Rows from block 13 of a small CTC audio transcriber, named by matrix and row number. Rows with one number belong to one channel. Each number is 128 + 24 x the weight over its row's rms, rounded and kept within 0 to 255. All counts start at 0. Numbers have three digits each.
After each channel's rows are labels from the 100 clips, of 14976, where the channel reaches its highest value: "loudest band" is the band of the loudest frequency at the time of the peak. Only what is clearly more common there than usual is listed. The data: babble in 24 made-up languages, each with its own sounds, syllables and stress or tones, from a formant synthesiser. In brackets: how many of the 100, against the usual share in percent.
# convs0: first width-11 conv (model.blocks.13.convs.0.weight, 208x144x11, each kernel summed), inputs 0-71
# convs1: second width-11 conv (model.blocks.13.convs.1.weight, 208x208x11, transposed, each kernel summed), outputs 0-69

convs0.126:136110094121106134137085140113156100139097120133069163148149131119151091134114109136108145153160127124139090115123126155176074086107127150125181097097125104125082102113097117124081127118104098150131119127177144109141
convs1.126:135150164114119135124101094144081133115117133126107128118139152132108134142142123137143121119158120149214118113138122133102116097128123146145113170069085064164167118121152111080138142139136132127100103138111116
loudest band: 500 to 1000 Hz (78 vs 21.7)

convs0.7:096132103102132131129131117113089115125123142132145122132114142092087070118179133097118112122134090157125141139097114135170141130170052091118166148124121125101150141121111145094114101094148126086111118127127121132112
convs1.7:113090096077079110096104150123154131115117110141101113130124092122112087117111093128109106137148125122127147110128105112085164114110110166089155159173126153120167091110150129164111092125118093152075148078115177
loudest band: 250 to 500 Hz (58 vs 25.3)

convs0.145:133150096128135115141136139108138149121102143095090118098093150131174128153111109116151152134105139132077147133143114119140096122140163096109119127086143108134165170122155141103168144099121108106152144146125107152180
convs1.145:112141133118152099129135157096112177150121139099125119150135128098103133105125087111112129118090141111128102118146118143166125155146154147130108146111137098092116085128163094172128110127113136115108089125109144
loudest band: 250 to 500 Hz (60 vs 25.3)

convs0.49:137115115071140112110113102150116107124114170150131084130097095145155121102071123125108157102136128141091127116121135113122135147163121154125117113133072120098118130126127129176106067131095135112118178128105162138158
convs1.49:084128089155143150086148129119127130150154147147162160123106111129107159060137177123103139128174150144071136113153118136139128102158122147135126155165150110110135096122116164127135130104107139114106115146111149
loudest band: 4000 to 8000 Hz (35 vs 10.3)

convs0.200:151134133071106155101139115133142171121111143105174124145165133109099110142151163160144123117137141093131144143092116135110120123117086121140084113149110176146113139097118115131117079092133110100152196133108110124121
convs1.200:147092081149121139129088158134139135108127133132140132160118102103134181117108177123088172098138136109122123175126129100124121158127142117120138131124079129096141132150137125134155129132120149087120106101112166
loudest band: 1000 to 2000 Hz (30 vs 3.7)

convs0.154:077107109092121118119097101113105138142168154133096125112121129088087084164092145110130089106153122097109113115160100166140160162107121155114131139083122153142157109118107155163138149144157106146177222123150127128142
convs1.154:119130150125118125117129121104114131122138107131151139113131112150108108106104095093125099160196132164084128105126113158125156130134144107115122114140118113141046097106120113162145101133097139099122127116130225
loudest band: 250 to 500 Hz (55 vs 25.3)

convs0.42:117138120109170120107110122106109114097130158122154138127106121143115146153130112127105096130058079174163153108110112096112101129150123141116130142169188103127154119139130128094158149152182099140132154125105107134157
convs1.42:145060114122159143124146134142157143139130094117150110121114116105119094140119101117167141061092059106138140126135105149124136113139114132101141126187132149111100111124133140163124066117095109111140168143123138
loudest band: 250 to 500 Hz (51 vs 25.3)

convs0.182:123097150165122119089128140154138124140104150148144156138182141129166153110117161159105119106121157045150106146134118130138091103066114119120109122099123131144154128071118119134124097102166148114163142140135104150131
convs1.182:132118158127071110073137096101111097154159096111128103095130128152140124089110149110124116120127127175120121145120159148098122140151100117091157125150141171132122109107104149129109048111151143123132146085099135
loudest band: 4000 to 8000 Hz (37 vs 10.3); 2000 to 4000 Hz (28 vs 4.4)

convs0.116:097115140150119105136131106123114112093130165136152160126133095131138125094077126127119150114168124100161123157115143129144162179129116112109116148157153109122128144125123102169127146152131105145139139147125119094126
convs1.116:100106142097130161160127164157128109137118118086177131132109101131113170138113137113146133098121093135143114133106127097117170111106123141140144108125147145127091148137127131136109146127150126123139091119127102
loudest band: 250 to 500 Hz (53 vs 25.3)

convs0.136:134165128106131149148101123057123134113089108179107112131122138112127087023123142138130127114083110134114147136148091158124128158108178117124170116107101130108120142131152137144162092147137142082123129111099128121101
convs1.136:185135103114108135124105108104126138116156129105147137165143158101163146143102085134123107126103132127119113184124196120146162121125104086120163161097130142142142114136115139085143140156142138158120132105121136
loudest band: 250 to 500 Hz (59 vs 25.3)

convs0.160:100122132109122128121170143091146109157134128116120133123133127148122092058095127132152153120152140122123142126103144167136140168131180129137146157100157134141169119103121117098123119151108131085120185102131120083158
convs1.160:107150112082134125116144135071117154124124123121111127122170132132119106097155058127162124111147157115141140111154119130127128122130119111136101153103112107128101116098134129132136142107173139150100123160111124
loudest band: 500 to 1000 Hz (59 vs 21.7)

convs0.108:153125146127126094110146112113125096141155115139075105134118070120167149161106158120116170108118136127140077133103168114133108123105107110111131116076108131135092152127129120079085112148111114122130138138141118152143
convs1.108:145111110120172138145119123085081144067142102133144116099142135138155133079087185182169120168098080117070119103098147130176102093160144127148071095099148107142124151142132139135166109177125094159118161121146095
loudest band: 500 to 1000 Hz (48 vs 21.7)